config = dict(
    image_size=32,
    drop_path=0.2,
    residual_init='scaled_by_depth',
    learning_rate=0.0023,
    max_grad_norm=3.0,
    batch_size=512,
    lr_schedule='cosine',
    weight_decay=0.1,
)
Rows from block 7, named by matrix and row number. Each number is 200 + 20 x the weight over its row's rms, rounded and kept within 0 to 999. All counts start at 0.
# convs0: reduce pointwise conv (model.blocks.7.convs.0.weight, 192x192x1x1), inputs 96-191
convs0.109,214,195,210,188,194,238,189,204,228,186,200,188,209,195,175,195,189,186,214,206,207,190,134,168,197,215,190,218,196,182,207,177,205,212,220,219,215,210,190,162,207,200,201,161,223,217,184,187,220,193,171,212,241,216,179,217,207,206,242,236,211,230,180,186,203,140,193,145,196,222,225,243,176,191,222,164,196,197,187,180,189,200,213,203,191,188,179,183,186,177,194,215,159,177,188,207
convs0.110,212,194,193,144,188,175,205,197,188,226,176,177,188,198,206,204,152,219,197,189,209,218,251,204,193,223,249,250,203,170,174,192,212,225,160,206,200,222,217,225,207,198,219,239,220,221,213,201,192,215,201,163,182,180,208,204,207,179,198,176,167,203,191,198,187,260,220,225,165,221,195,218,212,177,210,197,216,188,200,213,192,185,200,189,195,233,199,164,232,240,193,182,206,165,199,205
convs0.111,223,197,208,190,204,187,184,193,186,193,190,193,213,190,196,201,196,209,195,193,186,197,205,204,235,200,223,192,194,209,198,184,209,185,201,194,223,191,197,189,180,201,193,189,212,198,178,190,178,211,211,216,202,170,183,200,187,158,196,200,179,201,245,166,210,194,219,213,247,176,193,242,197,225,200,239,218,224,186,206,191,179,221,215,203,160,179,170,204,193,193,206,235,203,186,191
convs0.112,201,226,206,210,200,194,167,207,196,184,201,188,235,201,191,237,218,216,236,197,207,182,139,185,186,176,156,184,196,187,192,220,209,176,207,239,185,151,185,178,189,197,192,194,192,216,167,159,187,181,201,202,210,169,197,213,212,213,193,205,167,174,143,207,212,213,203,201,218,202,196,202,191,201,210,190,191,192,200,187,216,194,200,189,230,199,172,233,209,186,202,198,165,170,196,189
convs0.113,198,194,186,167,254,185,224,239,200,188,212,212,215,210,200,168,155,199,178,166,176,227,195,188,183,215,196,236,207,197,213,224,208,209,225,157,179,253,202,217,172,220,197,182,190,217,182,229,207,168,201,202,201,203,234,206,213,185,176,178,174,176,212,196,212,209,192,203,199,197,183,196,198,190,209,203,206,197,196,172,203,225,194,194,203,195,155,185,196,230,184,217,225,200,198,262
convs0.114,185,206,195,203,206,216,234,201,181,203,243,187,146,193,189,178,189,206,222,190,185,231,204,183,219,202,187,188,209,242,177,189,197,259,183,241,244,244,208,221,197,210,195,207,217,183,176,229,215,203,212,175,230,195,210,204,203,212,208,222,206,204,189,186,189,232,178,243,222,179,203,192,214,205,188,185,199,139,229,159,215,208,202,188,218,186,196,208,191,198,183,188,179,212,170,192
convs0.115,218,151,227,183,247,215,218,213,234,154,208,240,187,210,201,226,199,213,157,198,198,212,172,222,213,228,192,180,201,209,186,227,182,228,194,176,201,183,216,192,173,217,197,189,199,196,226,177,191,191,182,210,186,196,170,174,176,220,161,193,175,188,224,212,187,226,199,207,199,197,182,205,197,240,193,216,175,203,217,216,199,182,187,167,175,225,212,251,200,213,215,208,179,186,202,181
convs0.116,170,194,195,198,193,175,227,213,175,198,203,190,224,260,228,209,213,217,225,172,192,175,166,193,194,190,205,197,181,198,238,211,208,206,222,159,212,197,239,211,200,207,152,190,196,179,181,212,161,218,199,212,196,193,185,178,231,195,222,209,176,199,198,247,194,229,204,190,193,190,175,201,201,201,212,236,214,191,181,207,181,197,195,187,197,226,177,191,187,179,181,180,188,208,232,182
convs0.117,191,191,217,198,177,207,204,218,187,185,205,206,209,172,213,223,239,181,183,189,158,190,188,176,195,183,229,209,190,214,178,167,212,165,178,169,162,194,203,203,198,153,197,196,225,210,218,173,204,158,235,199,196,189,188,190,210,241,180,201,159,203,208,218,225,178,194,168,196,198,208,190,212,193,203,184,179,224,195,212,181,170,198,197,198,224,179,195,181,175,230,182,175,184,218,216
convs0.118,207,207,229,238,200,235,182,197,224,215,227,225,171,179,191,205,192,200,191,216,181,228,218,210,214,186,216,194,198,211,175,165,214,194,208,184,190,199,169,187,226,190,160,194,216,232,214,197,174,205,179,218,224,177,186,210,197,212,183,254,183,211,164,182,202,177,171,164,211,143,212,204,202,175,208,186,177,240,187,190,179,192,181,191,181,222,177,194,182,193,222,201,178,204,213,183
convs0.119,187,221,164,200,201,212,197,224,210,166,171,187,215,203,198,178,214,195,186,204,194,240,176,191,215,234,208,190,184,199,177,230,194,214,197,198,196,215,171,208,212,195,222,184,218,221,207,224,185,211,224,232,231,209,248,179,184,193,186,211,197,165,191,196,201,162,233,213,214,193,230,211,214,192,190,223,209,220,155,227,205,200,182,193,184,222,184,142,185,178,149,217,201,190,168,182
convs0.120,201,199,185,207,160,198,199,192,206,170,168,209,192,200,180,154,171,190,207,220,193,197,206,215,188,165,173,199,229,184,176,177,199,199,190,203,195,178,188,191,209,209,211,164,146,224,216,193,201,205,172,195,229,161,218,221,226,185,204,185,228,237,177,175,183,223,208,208,154,222,218,225,211,166,175,209,258,181,225,214,248,201,183,234,167,194,237,200,164,229,173,175,243,195,206,179
convs0.121,207,187,194,175,206,220,177,218,172,184,201,189,185,175,219,191,196,196,227,203,203,211,193,183,170,215,195,167,170,162,188,204,187,185,172,206,181,198,201,191,213,142,227,221,209,211,189,192,191,197,170,179,226,169,206,230,216,181,218,191,198,206,216,211,179,170,187,181,209,184,216,192,191,183,224,185,203,212,182,207,195,181,210,160,242,190,219,208,185,194,202,188,207,228,195,191
convs0.122,188,201,182,243,173,185,219,196,193,159,193,195,217,176,225,208,220,230,193,196,231,217,205,190,227,179,172,207,173,157,205,171,185,215,234,198,163,177,197,225,195,235,193,226,225,219,185,166,146,192,180,189,197,193,197,178,205,206,171,154,208,169,233,223,219,167,201,224,201,177,187,174,204,214,194,235,176,180,191,204,209,172,205,194,191,201,203,192,219,200,167,238,158,185,214,188
convs0.123,195,211,192,180,167,165,149,244,204,202,187,187,192,190,196,179,174,226,187,212,198,210,160,237,204,236,183,228,211,209,231,203,176,213,186,232,185,192,226,227,220,206,193,201,215,194,184,236,207,214,213,197,192,217,242,198,182,159,170,163,175,195,223,210,200,169,226,184,176,210,211,181,165,181,197,201,207,164,214,221,212,183,192,196,182,199,221,180,206,210,217,213,186,195,189,211
convs0.124,214,201,217,206,162,209,179,179,198,200,212,212,184,187,195,198,254,231,220,215,195,219,219,164,201,211,214,184,226,164,173,216,180,181,241,198,202,209,199,175,186,205,234,235,185,221,191,250,167,176,204,199,188,171,204,190,175,239,178,200,226,192,190,183,187,185,200,194,187,190,200,207,211,190,202,214,213,212,207,182,190,189,216,180,200,201,210,213,180,243,185,223,185,211,191,169
convs0.125,190,176,179,207,186,187,187,211,191,162,196,206,192,180,182,200,216,181,207,214,226,221,171,220,205,173,212,206,182,208,205,154,219,208,223,219,173,201,185,216,161,192,241,182,206,180,192,226,188,184,202,236,197,171,220,178,208,190,178,195,206,181,202,206,198,208,167,209,176,196,221,192,227,244,209,208,233,179,169,164,210,212,194,194,209,199,195,192,170,152,195,219,193,150,226,219
convs0.126,201,159,229,198,196,155,184,194,185,211,219,214,177,204,188,204,194,199,199,190,223,198,181,193,202,225,187,211,209,209,227,218,200,205,188,173,178,238,169,169,191,203,198,197,194,141,182,237,170,210,204,173,201,147,189,202,207,221,199,176,205,221,191,226,192,213,181,201,217,180,206,220,180,231,217,179,198,171,184,231,199,165,218,191,126,208,194,185,185,179,200,218,229,185,194,199
convs0.127,198,179,189,181,202,186,202,216,212,190,184,216,193,191,220,222,173,207,189,239,215,188,231,217,210,229,190,207,152,177,149,195,198,227,200,184,205,244,218,210,209,212,234,188,196,226,203,214,186,199,228,178,168,185,214,200,193,179,201,198,231,200,247,172,227,208,215,254,197,202,172,186,206,204,201,188,180,192,216,195,182,184,164,244,203,182,193,228,190,198,198,196,177,267,169,187
convs0.128,195,200,193,183,166,193,187,233,218,200,222,190,201,212,208,190,223,169,178,176,218,174,187,184,197,184,179,192,201,218,156,190,144,177,199,216,190,222,233,172,235,174,197,200,200,166,213,210,200,212,222,231,225,147,214,202,202,225,211,212,185,220,212,217,213,211,170,186,205,207,178,186,211,195,206,186,185,194,206,200,200,199,172,212,175,208,158,195,191,167,165,185,209,203,212,181
convs0.129,182,191,163,231,168,212,218,206,205,202,193,197,241,216,206,170,212,219,189,201,182,204,183,142,198,189,187,231,213,243,164,184,227,187,214,207,218,185,228,150,181,166,176,217,226,190,209,181,201,167,190,184,215,202,248,194,211,197,246,211,198,191,164,155,208,176,224,210,187,186,228,201,205,225,207,189,191,194,202,205,213,202,217,219,200,210,200,215,224,220,193,216,206,195,157,197
convs0.130,219,178,174,190,169,241,207,199,158,178,161,194,184,198,169,191,192,201,196,192,176,198,243,197,214,202,229,202,196,205,182,203,208,214,159,207,206,197,177,208,225,203,227,205,168,157,207,205,185,222,158,186,180,196,245,229,185,215,222,207,181,205,196,206,187,199,207,225,191,198,196,206,219,198,226,237,182,225,173,159,204,205,169,233,241,194,206,196,196,184,234,206,208,185,164,198
convs0.131,207,199,169,187,197,220,221,230,192,202,191,183,165,200,191,234,210,170,207,191,192,209,195,231,168,208,213,161,212,172,203,176,220,210,228,182,188,203,165,227,199,251,147,184,213,186,196,205,223,214,205,222,189,235,194,199,186,196,195,237,221,251,198,188,179,219,204,207,169,195,164,230,226,208,201,188,214,234,214,199,214,200,197,195,212,177,190,194,153,177,199,213,224,186,187,217
convs0.132,205,212,204,177,166,197,229,184,193,204,237,171,191,219,223,174,199,206,196,214,222,215,209,195,217,231,208,196,206,188,162,262,183,204,179,238,221,186,194,173,212,209,208,193,201,205,196,208,179,220,186,201,183,188,198,244,181,197,208,232,247,170,204,198,196,234,216,206,182,188,192,195,163,178,206,210,198,198,216,198,202,177,160,168,188,233,182,218,179,209,198,185,182,162,185,168
convs0.133,173,186,203,165,173,234,222,196,180,191,174,189,195,199,174,170,234,173,239,193,214,189,186,222,219,202,235,218,171,229,203,213,226,217,227,170,193,150,193,171,207,193,209,178,185,174,197,173,222,200,189,199,196,193,188,169,220,208,206,245,149,201,158,232,205,207,199,198,213,206,193,229,228,178,212,220,181,209,199,194,190,179,188,208,190,188,235,160,193,213,213,188,196,199,199,191
convs0.134,202,199,200,236,165,169,208,187,206,192,265,232,208,182,192,216,208,191,189,170,199,187,204,191,192,208,196,218,199,183,250,169,175,186,234,240,171,222,186,202,227,175,188,204,206,166,183,186,207,219,183,200,218,194,224,207,236,234,154,194,181,191,210,212,224,193,205,191,223,172,189,220,228,202,173,195,211,228,206,216,230,188,199,174,192,220,179,201,226,184,190,201,150,215,188,188
convs0.135,182,162,220,181,187,204,164,191,206,166,196,157,177,195,210,218,241,228,194,218,217,171,212,199,195,210,195,228,182,211,174,246,218,194,181,220,224,223,214,197,213,171,191,204,213,174,192,213,232,216,205,190,207,194,191,216,199,223,198,199,183,189,185,188,225,191,220,197,168,203,203,213,191,175,231,210,191,201,216,200,170,191,164,182,198,185,226,236,192,168,217,184,181,204,197,202
convs0.136,219,197,233,178,217,245,179,181,219,178,174,209,206,215,151,207,212,184,199,213,185,184,181,202,172,198,216,184,193,197,201,223,175,201,209,192,179,216,196,179,206,181,205,203,191,224,202,184,210,184,166,230,211,177,193,216,182,193,181,189,231,231,181,188,191,162,162,198,193,163,201,207,189,187,207,210,202,201,166,208,209,224,199,201,188,237,156,210,170,251,182,196,192,184,206,210
convs0.137,192,215,182,184,163,214,167,209,186,193,174,192,234,226,212,232,214,177,204,186,202,166,206,206,208,225,201,177,180,160,240,180,188,210,231,194,198,205,187,202,244,205,201,183,207,210,187,189,196,213,200,194,214,212,213,238,226,200,231,194,185,188,212,194,159,161,176,200,199,184,214,217,220,171,174,207,251,203,220,201,208,230,205,223,230,197,239,200,191,193,201,162,176,193,186,188
convs0.138,244,209,184,191,191,183,222,183,206,196,228,161,239,211,210,198,209,222,217,198,215,175,222,215,188,207,200,177,173,193,226,185,176,195,181,188,236,185,215,205,169,188,196,213,212,185,231,172,204,229,221,183,209,143,222,203,225,177,221,168,223,201,167,186,160,219,207,166,143,215,168,194,203,187,215,183,212,207,187,186,197,229,187,229,200,213,188,228,218,211,201,182,240,190,215,209
convs0.139,217,195,220,202,220,175,191,166,191,216,228,207,187,237,218,192,205,196,175,189,194,233,191,206,227,225,227,178,219,211,232,221,195,195,183,201,228,205,188,216,218,204,194,171,204,178,207,217,185,174,180,210,193,242,197,182,205,201,211,188,250,203,200,188,245,199,225,193,195,152,186,190,195,203,199,232,213,204,188,233,216,167,195,169,213,226,231,204,179,232,182,216,210,213,203,205
convs0.140,224,201,196,184,173,198,179,201,197,181,199,191,223,209,209,201,220,234,186,204,179,202,241,212,207,189,199,201,202,190,208,163,211,222,211,185,190,196,225,200,201,220,191,213,159,195,194,181,200,205,176,159,220,145,216,177,178,200,222,173,197,179,202,200,198,247,216,191,169,205,193,182,176,205,192,199,204,158,208,210,226,189,162,239,256,205,187,216,207,191,227,163,198,175,190,171
convs0.141,176,199,227,222,228,167,216,196,194,198,187,217,192,210,223,163,222,193,193,255,217,179,203,205,198,206,204,172,207,187,211,220,206,215,197,183,191,223,177,168,195,210,188,173,196,190,233,196,189,190,190,195,198,169,211,173,194,175,222,164,184,246,212,163,201,212,204,204,196,201,199,166,214,206,199,188,207,211,194,195,215,197,223,163,220,159,184,215,234,213,198,196,221,232,189,213
convs0.142,202,174,200,185,203,211,191,200,206,200,239,195,209,214,187,215,172,199,172,232,203,208,203,209,181,223,221,219,207,229,222,201,222,230,195,193,208,190,206,225,200,176,183,197,171,193,192,210,188,213,196,197,221,187,190,203,206,181,169,208,222,193,217,221,220,207,202,194,199,206,198,209,164,173,161,202,204,207,240,200,172,195,209,177,180,211,207,154,207,240,209,225,171,234,202,207
convs0.143,193,251,213,182,187,202,174,200,184,194,173,215,194,202,204,211,214,212,235,216,223,208,241,195,208,165,198,204,207,202,209,212,204,219,188,207,195,226,187,186,224,242,199,194,199,177,201,204,220,179,204,222,201,179,193,199,165,169,201,185,182,195,209,238,221,212,205,209,137,192,256,187,231,175,209,226,218,208,192,214,226,198,137,191,205,180,232,211,195,219,202,202,182,213,208,155
convs0.144,197,210,204,192,194,204,188,205,194,178,238,205,228,199,192,194,172,197,196,192,195,216,181,217,178,158,207,248,223,168,203,140,216,201,180,205,242,211,209,191,168,193,171,190,203,203,207,212,205,224,192,205,192,216,199,209,206,184,208,210,178,200,187,248,228,200,182,192,220,200,231,259,253,227,233,207,163,198,173,173,199,184,186,229,199,229,212,185,190,172,240,209,218,198,177,213
convs0.145,196,180,205,157,184,184,191,201,194,211,182,203,203,204,146,191,200,199,195,215,214,173,183,189,177,188,208,186,160,203,207,219,197,192,203,213,188,186,205,173,171,189,214,214,214,168,203,186,176,200,208,199,194,143,167,196,202,235,200,210,244,198,191,210,244,190,199,221,157,190,178,189,203,178,219,179,190,182,199,182,174,176,223,185,196,201,199,177,163,195,204,207,214,208,184,224
convs0.146,241,215,146,180,223,170,212,184,194,182,183,199,227,200,227,223,208,190,184,219,178,196,216,177,210,235,198,193,188,192,194,197,201,204,196,186,186,219,219,184,184,208,223,222,174,174,208,230,198,194,212,197,199,171,188,185,176,195,195,204,182,211,196,193,214,233,221,240,160,197,171,215,188,193,192,183,223,162,182,204,203,218,225,248,186,184,196,211,195,219,200,237,209,196,198,193
convs0.147,211,199,214,227,201,197,202,217,216,201,192,188,189,185,206,185,212,192,178,212,229,174,157,177,228,206,213,182,202,167,190,186,201,216,223,201,160,155,173,182,241,208,163,169,201,207,185,196,198,227,244,195,169,189,207,194,183,192,213,203,179,183,188,218,206,198,145,214,187,229,193,188,203,184,184,192,189,190,194,192,195,168,182,200,201,205,221,186,253,190,222,211,170,161,185,194
convs0.148,192,179,211,190,192,191,217,205,182,167,206,227,194,184,160,197,169,209,198,240,185,194,205,222,179,212,185,214,172,201,202,206,180,186,199,195,225,196,227,185,189,176,203,179,152,172,214,223,197,200,181,178,174,203,182,231,233,181,213,159,243,223,196,228,249,185,218,201,196,205,220,161,195,189,212,192,208,214,195,204,162,210,206,223,198,190,222,212,152,202,207,243,193,246,189,239
convs0.149,202,220,184,179,180,188,217,182,190,219,199,217,215,204,203,162,186,212,172,241,200,200,198,190,188,182,199,168,192,208,211,223,195,205,188,220,202,211,225,204,225,224,146,176,196,175,179,202,186,169,173,197,219,196,254,224,167,194,207,197,236,239,190,189,225,236,170,204,181,191,196,192,204,243,210,210,227,163,200,198,156,175,210,205,193,192,226,193,217,198,235,218,179,199,187,199
convs0.150,209,201,224,201,201,199,221,201,230,169,250,157,196,198,221,196,188,200,207,190,188,173,196,172,201,229,211,198,226,184,173,195,155,206,185,210,192,213,189,175,197,188,183,162,228,218,188,146,208,170,178,181,204,200,183,196,221,141,192,181,181,217,146,161,191,183,262,203,189,214,192,188,227,190,161,192,184,183,212,171,196,201,210,226,206,202,212,167,208,202,205,183,193,208,203,187
convs0.151,205,191,241,220,167,161,177,208,185,172,224,223,198,181,219,230,226,203,189,199,209,182,188,193,213,239,230,180,206,182,187,198,213,202,156,202,202,205,235,224,196,229,193,235,185,180,191,208,194,220,193,205,177,180,196,198,193,189,242,210,180,191,162,168,171,164,187,220,184,193,183,207,203,159,215,210,206,178,205,210,173,180,206,204,166,171,191,176,196,169,164,171,200,205,206,168
convs0.152,211,190,218,195,181,195,218,187,172,166,196,204,228,202,179,192,200,194,190,253,193,192,219,197,223,225,210,184,194,188,173,209,188,223,217,191,196,196,220,196,172,197,182,170,196,232,189,195,163,210,203,225,174,181,179,217,191,213,210,215,218,210,196,177,208,214,200,218,194,199,199,242,191,191,179,217,169,258,181,216,213,160,155,232,185,197,195,176,185,211,215,192,206,243,198,210
convs0.153,156,212,194,190,211,178,196,208,191,197,191,202,215,214,191,253,210,178,186,188,176,164,129,188,209,206,196,186,206,173,205,154,195,191,193,202,186,195,167,200,196,198,215,204,200,168,180,179,192,171,251,192,188,219,210,202,169,193,188,198,211,208,199,173,218,177,160,141,219,177,171,190,200,177,203,183,185,188,181,215,167,200,215,193,217,217,180,209,206,192,183,207,207,166,228,204
convs0.154,212,173,219,166,211,203,224,181,150,183,202,201,192,180,237,179,170,200,201,198,181,180,211,209,173,179,203,223,195,200,174,219,212,211,216,171,216,220,220,189,182,205,211,207,206,209,204,178,187,187,187,212,185,174,177,176,197,174,205,201,180,213,207,208,192,206,200,189,170,178,198,224,178,192,177,209,259,242,176,214,190,257,192,175,150,200,224,191,163,215,224,229,221,184,202,197
convs0.155,193,162,204,178,212,181,192,151,218,193,225,232,201,185,224,197,209,197,231,213,180,187,181,179,212,197,187,194,184,197,202,224,187,223,224,148,205,195,219,200,214,201,206,194,167,177,210,186,215,184,244,213,192,191,215,211,216,194,183,185,183,197,175,220,201,209,226,232,156,229,171,191,246,215,200,204,182,221,199,215,231,182,201,187,221,208,246,233,190,180,215,201,180,252,223,195
convs0.156,192,207,201,191,188,165,213,187,184,192,227,263,183,179,197,216,223,205,204,190,161,215,222,200,196,172,219,220,200,199,208,185,192,226,193,216,140,174,193,218,202,199,220,230,212,201,133,224,202,220,212,211,197,185,240,202,182,210,209,213,210,228,175,210,177,198,216,200,184,193,218,176,235,191,206,221,203,188,202,199,218,178,236,177,160,207,202,223,205,178,174,208,222,177,203,198
convs0.157,195,191,160,193,206,217,211,202,194,168,222,178,204,190,172,211,208,180,194,196,174,222,203,159,220,221,195,204,222,195,197,180,189,188,197,219,160,233,234,181,211,209,232,216,187,244,218,204,215,198,192,200,181,206,186,226,208,228,212,221,207,171,173,199,214,206,193,191,192,201,195,216,197,170,207,202,224,191,190,211,197,197,197,183,208,210,187,234,160,223,184,180,209,172,219,152
convs0.158,208,214,222,183,189,180,190,186,206,218,194,218,199,205,179,197,180,234,218,183,194,184,191,195,199,194,178,196,185,171,195,197,186,186,243,177,179,215,180,188,188,177,179,193,185,219,186,190,192,195,214,228,254,183,194,187,252,163,180,173,191,179,191,200,198,192,186,214,213,201,169,204,198,195,241,241,227,199,192,180,168,184,180,235,194,195,199,209,197,180,228,205,216,191,195,169
convs0.159,188,179,215,160,194,174,185,220,189,201,195,193,187,209,225,216,192,205,205,217,201,222,223,189,172,173,202,204,153,196,207,186,196,160,195,184,199,203,183,224,184,219,254,227,186,196,231,204,198,191,194,219,204,181,175,152,185,203,188,217,204,196,219,205,197,236,242,202,183,193,210,173,224,171,210,202,229,218,182,231,194,234,192,120,222,223,170,208,168,208,209,203,205,204,195,187
convs0.160,185,208,220,194,174,212,195,220,219,222,209,208,228,191,241,198,219,205,163,178,226,230,187,184,214,183,222,202,191,206,195,196,187,195,189,204,164,174,194,224,199,234,202,213,194,176,214,174,207,208,214,178,202,195,232,179,205,191,221,202,182,201,195,187,184,236,217,186,209,215,182,183,196,190,205,187,172,202,210,199,199,197,196,238,224,208,222,211,211,197,211,216,146,189,230,163
convs0.161,171,228,195,207,211,207,201,200,219,175,195,203,222,229,195,182,161,180,231,220,219,206,196,207,171,207,213,180,167,214,205,216,198,222,204,218,163,184,197,180,210,184,177,187,234,184,223,193,182,224,191,175,204,218,193,216,187,207,196,204,194,249,186,169,183,186,167,198,190,157,197,215,190,176,171,221,226,195,226,216,231,213,214,176,218,191,220,218,200,196,177,187,181,203,207,164
convs0.162,192,186,223,153,178,188,180,172,242,220,194,184,221,227,194,232,177,218,175,185,218,197,212,170,176,203,184,206,212,206,218,234,191,197,204,237,203,196,196,191,210,197,179,211,202,176,195,167,211,187,201,195,174,170,191,199,170,228,189,195,198,189,207,183,179,187,185,219,185,192,213,218,170,189,206,174,218,233,196,174,198,170,185,196,179,233,182,254,195,227,206,248,194,163,232,177
convs0.163,176,195,232,204,187,225,174,160,202,185,241,209,234,204,190,183,232,198,206,233,206,217,181,204,225,219,186,187,220,218,171,193,208,208,168,211,174,216,187,203,199,231,193,217,158,176,156,205,157,194,201,222,180,191,251,176,218,191,213,195,212,198,211,209,214,159,162,200,183,196,195,235,228,210,209,226,221,148,188,180,199,207,205,172,191,204,199,182,210,172,158,217,177,216,222,213
convs0.164,200,186,186,220,186,173,215,240,163,201,195,218,179,188,218,227,174,181,191,230,193,198,203,217,207,191,226,247,189,192,185,189,212,221,216,201,188,206,179,231,193,209,186,193,178,202,168,173,189,166,178,213,207,214,230,194,216,241,188,193,184,203,190,214,246,203,217,191,185,239,176,190,255,233,196,220,200,207,177,198,197,179,173,200,221,199,187,215,189,206,211,183,178,216,222,194
convs0.165,197,182,197,201,185,219,218,206,174,210,204,230,184,198,176,195,190,227,181,197,191,192,209,185,233,221,174,168,199,183,187,251,227,189,200,190,167,238,200,191,213,195,204,222,200,204,177,232,214,218,177,175,178,162,216,187,166,197,220,233,182,197,226,197,185,210,211,192,206,209,202,186,199,199,177,195,203,204,215,250,210,186,204,239,169,180,206,220,229,198,199,183,164,197,218,205
convs0.166,183,213,185,216,212,206,166,180,173,249,230,201,184,161,198,191,208,223,237,203,220,184,216,185,254,184,211,195,222,181,194,177,233,190,226,196,157,209,194,216,188,177,194,203,208,248,186,187,193,178,189,223,168,199,191,216,214,215,168,201,200,193,192,190,189,197,209,176,190,190,216,234,183,182,225,213,195,232,213,198,209,204,234,208,203,184,186,188,166,239,166,203,192,187,178,177
convs0.167,258,191,201,210,199,159,213,187,147,189,226,202,192,212,216,230,168,200,217,209,196,200,228,177,245,219,168,157,226,200,247,192,200,198,213,218,210,221,153,187,196,219,205,199,203,224,196,150,199,199,215,200,198,189,176,222,168,172,201,197,228,211,216,188,188,223,179,143,210,204,214,199,194,196,188,212,229,213,218,204,201,183,180,197,199,220,161,236,199,199,175,187,206,211,205,225
convs0.168,224,202,182,226,206,158,197,146,221,210,184,183,230,194,203,177,193,208,176,219,180,223,180,169,203,205,224,201,240,176,194,205,174,223,187,200,196,228,181,185,181,229,177,175,199,169,177,178,187,179,202,178,190,164,227,205,172,191,209,198,213,209,209,205,172,221,206,194,185,180,221,202,170,206,209,234,194,185,214,212,205,209,217,236,227,210,193,211,189,178,224,190,196,196,187,216
convs0.169,237,224,202,221,184,129,228,171,190,178,211,194,205,230,207,166,207,182,192,196,233,189,187,182,195,197,195,241,205,188,202,177,185,191,214,190,199,209,174,188,169,208,186,201,192,216,208,208,196,187,179,164,237,171,183,187,194,175,178,214,240,192,218,227,186,191,221,178,177,204,210,209,195,177,201,173,179,187,195,201,218,203,215,202,210,213,185,212,226,193,206,175,190,201,182,215
convs0.170,198,158,219,188,197,176,189,209,186,210,189,159,184,209,164,177,185,192,180,198,174,226,202,211,213,212,211,204,231,172,225,226,196,195,187,182,216,190,222,196,203,213,176,208,197,217,193,167,196,195,215,240,199,193,134,202,168,223,235,228,213,208,186,224,194,237,216,224,154,194,173,238,202,210,211,185,204,256,209,227,200,208,219,190,209,219,230,205,202,192,187,204,235,208,185,187
convs0.171,191,180,195,203,197,171,179,186,222,148,204,213,196,197,188,216,200,210,190,175,188,204,212,170,190,186,200,170,208,189,203,184,227,188,200,210,160,195,210,201,166,176,211,235,198,202,214,206,191,207,185,199,221,193,169,206,185,203,184,188,215,188,206,215,219,221,219,207,203,214,186,200,204,125,193,189,184,196,206,208,215,207,153,193,190,213,222,184,199,246,247,217,219,188,225,215
convs0.172,162,172,215,177,226,212,221,210,177,185,195,199,217,175,225,202,209,240,176,217,183,212,231,177,173,185,200,205,195,195,215,191,186,209,190,239,173,206,224,204,211,223,223,178,179,211,197,140,207,220,194,182,214,211,204,182,159,198,190,177,230,210,228,215,208,218,205,224,183,202,193,216,186,220,206,218,178,209,187,199,218,187,167,194,223,215,196,228,166,147,159,201,199,220,196,190
convs0.173,216,175,183,190,188,194,210,202,155,231,221,194,166,206,215,234,182,226,173,186,250,218,216,181,158,202,193,190,225,193,183,180,199,200,235,204,195,195,214,220,183,155,200,179,196,204,203,223,188,204,178,183,194,170,171,182,216,191,186,214,196,156,246,192,183,198,196,225,230,160,170,219,196,196,210,235,184,171,211,205,210,204,224,161,198,217,178,220,186,194,170,217,199,189,188,197
convs0.174,192,211,224,208,182,189,203,205,190,209,220,251,149,201,212,208,222,194,220,183,214,178,216,220,210,193,236,207,160,172,176,180,201,189,187,180,231,233,205,219,226,176,207,224,205,207,194,211,186,203,171,187,180,201,166,217,222,169,204,182,196,199,218,221,202,177,221,212,206,225,196,206,171,195,198,225,230,151,183,222,148,218,202,197,227,191,198,200,170,183,176,208,223,206,202,189
convs0.175,173,197,173,224,171,212,183,214,174,213,212,216,187,237,220,194,222,213,181,179,207,169,186,217,214,175,226,219,218,182,169,163,183,198,228,189,200,173,246,205,204,175,195,194,202,197,204,190,165,201,195,232,196,198,250,184,212,227,201,213,179,243,172,207,165,193,218,227,209,210,190,198,245,200,212,205,217,180,188,215,194,197,209,165,212,199,181,209,183,181,191,186,191,190,197,184
convs0.176,206,217,172,188,185,204,220,198,221,209,223,206,208,194,199,198,195,215,200,227,183,205,242,214,201,221,189,174,188,227,197,237,148,200,203,190,204,258,224,179,177,197,213,211,190,187,201,194,204,200,231,200,177,200,202,210,197,231,216,177,212,221,222,178,238,183,202,232,200,166,224,203,210,232,232,216,227,205,211,184,187,202,232,216,220,216,201,220,164,226,232,202,205,201,174,220
convs0.177,223,149,215,199,212,194,228,170,186,175,206,165,163,170,223,192,187,206,186,187,177,186,206,221,181,208,195,254,205,197,215,229,203,200,187,195,191,186,184,198,199,184,172,226,207,180,217,181,194,194,168,227,164,217,214,213,249,179,197,202,219,209,196,208,221,187,197,175,193,208,161,187,192,236,214,174,190,207,175,192,208,184,234,180,182,186,213,218,215,172,163,220,172,204,184,216
convs0.178,231,181,218,196,197,167,240,219,170,174,189,189,199,202,194,158,173,174,196,211,202,167,173,199,226,178,175,188,238,180,177,219,196,212,201,188,167,198,194,192,211,250,202,215,222,187,214,213,198,226,173,185,203,148,190,224,182,150,202,183,183,209,197,216,215,211,198,198,215,210,211,198,189,195,175,204,245,200,215,166,196,176,196,196,198,188,179,231,190,204,185,209,208,197,211,189
convs0.179,202,198,240,225,158,171,187,189,218,179,206,192,215,211,215,198,234,218,179,205,227,206,178,206,182,207,225,216,188,197,180,203,205,179,230,197,233,223,223,156,224,174,177,182,173,200,226,211,200,199,178,211,218,173,168,220,205,207,200,152,226,207,201,183,196,201,216,199,203,193,174,192,205,183,192,184,197,250,174,222,183,201,179,231,213,205,207,199,209,230,194,193,190,203,211,211
convs0.180,185,145,215,212,181,167,185,156,183,156,214,184,195,213,223,238,220,243,197,204,174,202,225,198,203,179,196,179,201,242,227,213,182,199,175,191,175,193,206,179,228,192,221,172,209,214,196,210,217,194,215,203,232,179,157,224,205,226,200,185,194,202,207,219,191,198,174,200,203,203,205,203,226,203,198,170,211,191,220,194,216,192,240,166,201,236,231,233,172,213,226,171,188,182,190,211